Rows from expert 4 of block 4 of the audio encoder, named by matrix and row number. Rows with one number belong to one neuron. Each number is 500 + 40 x the weight over the matrix's rms, rounded and kept within 0 to 999. All counts start at 0. Numbers have three digits each.
# up: expert up (encoder.blocks.4.mlp.up, 32x48x48), inputs 0-47
# down: expert down (encoder.blocks.4.mlp.down, 32x48x48, transposed), outputs 0-47
up.0:540430521473462484525478387536567452507563509521480479515514541514458519533528460503532468515532506453492488528440468462487502522531545525504513
up.1:500463497514541456483509509534505501580520420483528515543488492524478428494503543524449478469528506465476503476506460479485494555460510544525505
up.2:527496531543507503486432484493527595456471543473489548536469541591551500499479448531459451526479456427519512485478505540553456452467513515473492
up.3:518541486475485543542449460498476409449490533565408480581450500535538500470467483447472490591520478550524492519469505501511447509483456504518541
up.4:471520531465488530502522495533533532446476596485477522555485509515523486524466459535526525477518501496495493488484466534514469492492484446519500
up.5:474503508504527483514485530558444501385538530534500409540485509494560518491510502459471433514480503564539528504473439394528497495497521456555520
up.6:547396476473472509471537533484478486575548465543564435514516495508499487505541473499479481476496489473504524497545508461519504467519482500484572
up.7:512505494466542492515498474533498546512493543491489517441498558482486495508490463507524511503487507459510485530509479543527485488519521484496471
up.8:537511543484444498516414440489535530564501508453502508501535500464499548473553568523489492546506500420507448513460491515459418548467548517498552
up.9:465412474468554459524544524473537526520492511517554440484562483501506491540523490504457489506545469466518531553546548504519421485506452455462514
up.10:444527558529493419565538465543541525505501517516497523473446457446503493506421542486520467467530670475482459503495486459560480530493585530515419
up.11:539406442482451492542517477484477552471557536527475546556458478509557568525493448458377450471526595436462463516555479455519462543485599548491539
up.12:451493528404460529529473541513541543491499530530474450504547496523489506502510471514396500506571526404467492521445522516494468540496458459537523
up.13:462451380472559370538519430562554547485564596548455518448413522476564520463490494489560494576445436523588485550547492448543468442465540529491456
up.14:510503539539482513549489468560469435617514510507449484414495475548533457472482505535547537431555457495468542513461451444502538477409569477552498
up.15:527459496549488452496502469535524486550528488595542506478466522486489481490478491561447478514567527503500521457520481479512459506512481458463496
up.16:563519432514613496568451448494453480490559479466521456459555488541502535478587503460523433503469437420530533474562479547528484518372506567481529
up.17:495528539453567549487493424514553565436460536468496494518494512465497534520463476578567520484503499500482451505499473556443487548474540441490480
up.18:460525482456478516554526554539420472443518576514429479473465514459581534491442516445488467549513525547524483516483458406499455577534475477538585
up.19:461479488519549501551528520481496499459494488500455518488531470481485480503482545434413574478462569456480539530481535531544474550560492527483485
up.20:449552491519521567498511496455495452453494537531493492493476497483545507477510480503485493540505483502540514518509487513510457533513476452489498
up.21:543473490458470512524450556506503493485490456527479500491527479515466529491522511419448544475529551492483518462500510485474552513510488549494508
up.22:485505566556515457515456481515516537503467515554553516553467444471464517500437503530480523490527593485423520473477510510548464573459486470501402
up.23:478500367465492518567408434527528461481474489554486542535518444569638492483507587474447539466463510519495542472508528503458461517442544574475553
up.24:435420500523541489512538522506480465513521446505471530572476462464563437496440555459478562448513539503489508448517454482505472586506543469506529
up.25:466489523452518479443526497529568472432556512471481475510491525544395435447554552469483532530475518486498559483481503383560517562510504499565509
up.26:464596523597501539470534519450513450462440512432524524531463481486541474487439507507545513527469471540514501429473506545465504526534496445469469
up.27:520531531488519493523463505509459452544523546469491479471513478500562482460492513482528528509526468502487492480426496482478533520463470519553527
up.28:517474488598511507513502495537503482519451559551434507504448520564501486536483385506457433497521549524513516508488477529536450524444521473492465
up.29:487552466473547511518463527525506435470504526527496538482484498526535500488484540456449535458525513503459518481462501507503495466464484516498500
up.30:461488514557498553573516542557558474389568457570467477499466511524514515525461418459381505512539554508511500530527503475495365468516602540492423
up.31:536479516511444537495521503472516474501490509485455515461540514482421528486532512466496505550501497475515490539545512489525514502479474505488533
up.32:437491521514467505590466490520499549545476460513411501455488515441533475490449546511558531497493539468540491486563435500511507532494527477567481
up.33:517465488537495433555505467550552525517506506521432514522447529520506494510464502477465487474526491546496514483431468441485500535475551508525509
up.34:522478437490473445535468474473443502493446509546546508555512418499503564477492514494480463518459566482484523511495567480573445528531487573474503
up.35:514566470492549513465523528587523499533438543533485494516489582552467441505507416524459444442518525508466529492455493535538497487484520430490425
up.36:496429481487475488505517514521509513543537505525481500498488545471426518474515507524493494527502511473492475520566449472511506504501506526516503
up.37:523571401612669522521435446403458667456455480551599466525515483556538459452514454495462543451442532421552593468473452582425572480557598453334437
up.38:505522513508525566507521495475531532468446495478480500460487576461480470479458455522504530506485548473548491534481469549487480485565547468452462
up.39:545559516444520559517494486481544394572510458524518450493593514440542482504497471525431513523577484488481498499466508568477449515492464434506515
up.40:580488489529566565527379521566411542432573559527414446596561574545455365499498442469524468582489501377521449608440373600526481540413451550506531
up.41:499509517486542472510486493520507502506502528516489497516496512516477496500489496509480509485497515483470513488477516520495488497512482503494468
up.42:529403492545498466558458481585536530557582448535462538493447570463456486522489475519490416530506512455510454527510388473510553468464516566534511
up.43:502506479452532522534525494556467513535544458465518473507544481470449502531515521461548541464482485458489536511498481519530499429499527508520525
up.44:478570572483500502509392501488541522596446494442492477591546503426525506415510552504471539539461491441497496457503461544467510479553484483552529
up.45:522528511549533550519491470495540485471480514498511473529465499498492517499515505533492504549529527459524466504451476529523466519482510461456496
up.46:470527469489508494501543449563537413532465526568492420588546569455492473550536447532374475446597515519445530477561520561537471565470520389469430
up.47:426519435594431585462530586506493443544450451545407584466548462460521498436481442542501629515512482518547556399571533509474631454468462440539464
down.0:488558542465484588459488512458488477485520544513542474484504550496443427533551476452484428517565502443483497478578491512464466500479495553517493
down.1:469522499486519520493491571521484464453496461507491525513493492447518471499551437531489490454465533456499497523517510517494559502503465523546507
down.2:472532472543482447449492582480467496500502535547554590436503485411480591463477507541528505472477531475529601469514420461503457533567485538412506
down.3:462505469515521487438461485487483497557536473522502515480475492465594523463536457538453460595484395599481475495517436519530456539545515566501517
down.4:573508485509457470477546456519450524558521492474496546489497461490496554451497528494531517490501487552518536453516483487478473463459506496496485
down.5:449425520465506472523517473523506524529491503484551497455515497554531484481542528512355565512525504483481467435545469626513494508425519463550512
down.6:440516507524433545479513472485492482466538526497494474532487478488486496526531459518504556457490558494511472575418523480459567539520495471523548
down.7:524534488515523500465538512494524497507532530514456505513521501522460546466473495500475498521446517458509525474465523486487494495516484492487495
down.8:489545425446505529532557543479507502506567560473469511537507562473440408458395468506520455560493529411608568476478523534522482526423468567502476
down.9:521530515471498493510538455454507481555483558519520523475594494466532475523546499560522499448486465471456507447486491478468491515512516490479492
down.10:598575423538466504497523506567449492441447502439494541490444464519468498500538471464534537508484474524553475373503497589516567437535414568455485
down.11:442642475571477561492557487486461513466528567468509492535465528416557400440501451474532495519475565501542469450533511505486528469565450566398476
down.12:479495410522493475531554504481535504618505567491514479505513506384506487486462453503522427531455579505529537451503504516467462467470554492493447
down.13:496553491501495431488560479413399516494524551538511480521556453528525569463545462578445503573479387478388511409543512614479484501519451523482539
down.14:501450508490497542410490518567572473457587461549454466480501455516511547452515493513513485448464488501537531573498482448512596418498460439583495
down.15:510502498479476541493457520423502556500547522487461498509494526484464506508555473580503446458463478484545514470530473554536473437518495486500549
down.16:451546470542493438424512567513537395540508501548572502467547514514504442521452507468469558481516522371400523584486493445455502524486519580540500
down.17:553448549458501489433599480478564521466474560515528572516550482527508584451483534482503490516520524489561541478524513448391460509379425500500440
down.18:483487499495486509451511462477499513497521519499491516490487499547564396479558491439442520513499538588475433466479496621569491477422511520536481
down.19:531537478524537502541548458485540508517461429490395497435538477526560491495494471479528549484501544487499429497448504473480494557537516484492504
down.20:495483515478491496490541464495478520576495472511489452474467497527554544478486507568458526535487431563504447523502543522520431521495507512504498
down.21:435470541497531494515491490502459510519466463469486478541502531462477420508541500413522521464519513502555477559496479478482537555483568550513482
down.22:552537482506497513564572540488569537514421530466494600436462455425497506497469472501556497444502454477596486503549508543461478492513501515498453
down.23:484480518570498487437478462454550504409425499516465530471521448468566427524584505531519527449549433554477534546486457479538497514421527648528539
down.24:501529566456574556487575461530507576438512463502471495479498506528569508485501484452591470396533483504459464477479508512563502414495476473521520
down.25:446541547436549522551514493493441503536473413530489477444518520524490492437548498543504571496548564439491428510515432511470505460451472501560571
down.26:549445558505437500483518503517467490493453429531557517509463470517489556491436553467504498524523519532487489542478481471556437489548533504451465
down.27:506491515466517493500515512532465445482527519523463514499529488508520476480542488468500501519491498516504526513463487467539513481499520512519487
down.28:523500509550557538444517539514515500502481504532526539532508465450491509480515437564456454453455420508484546544523495469518503488550464504446495
down.29:463496507473525462521468518526495495510488472499465500465481485531533502452581533474478539504477469519519491525552519493500504539436504533502461
down.30:480590447513480549423528471528466583584486520517518502570505478534562472483506412463391495394531507534547453456530439541543555519566421529405507
down.31:507518496512470513491493482492473497546506462488488469510460548501464458533467494477570515515499459497485477545465495502491485516530548490485535
down.32:578485473516496525383573556474477530496502531532468566521516469519447518465439503485508443413516496479515480481476502554578526430489496518609515
down.33:475473523516539523482475507478483522411513484524524561489556481489510503533526475505448429480492467484485489482545528564504529494515488530534462
down.34:548550508568502436537554460440563482540483448455479443503531460450551434547518485513548549531533498492508494433480471537482541512488482483488521
down.35:549484524556553490484486546553500531523452447481529520502465454518471574437530513558443529476428467500509579513548530452492495474500466468436477
down.36:496507475515540479534490517519461505517506502492462492551464554491456481472491456506572501486464490448490514489534524559480541478505474494523532
down.37:476390512594577407524526568442518516415449502532454456502568488494577597528428414488449578416533536460616557502543530407413465629517478490377562
down.38:556459480458461509422522503515450599521511520518488491497492483558471572427463481469477520547472522509533489494494524482530474512525499495478528
down.39:502484443402463537456504471465560472582558539488484550541488474530522499522528532482495511552390526501549510525460477460505497484465508471489499
down.40:525575408499605491349562566522438538573540539480485585515540565497534552481459450488448462485494543345430510598509500475486393517437544523491454
down.41:488511500518527492517503518514502490504512504509503526472514495497493531479511504494536486505488496494520509470501517466469495529492502517488468
down.42:497541441534523511455483536490461468481558520518477524536445560500438495510542455568383468509485462388474457548558526604523503511515462547526526
down.43:470553468499484528508508468498507473512542504497536483512489459521460512507509494467430512506538550439477492534463541471459530547503523489530515
down.44:561503496447449509554511511444495474544502530481448558424490491492402527453450516485545505585492526429541508479457495497561491525473561471573527
down.45:524507508512493503505570512492489507547503486514493500487485539513529525435466495550515474577524501451539517490502494448476466516522476550420464
down.46:526495521464484512550477513463577557577547469439538507516511498531493512485506542550473464499398517501500544493621493475430489500492468434454448
down.47:547360556522438467501503499545486511517458476414440601525537466483462590499464539446583511423461482513446496552497487504525531485500608391597545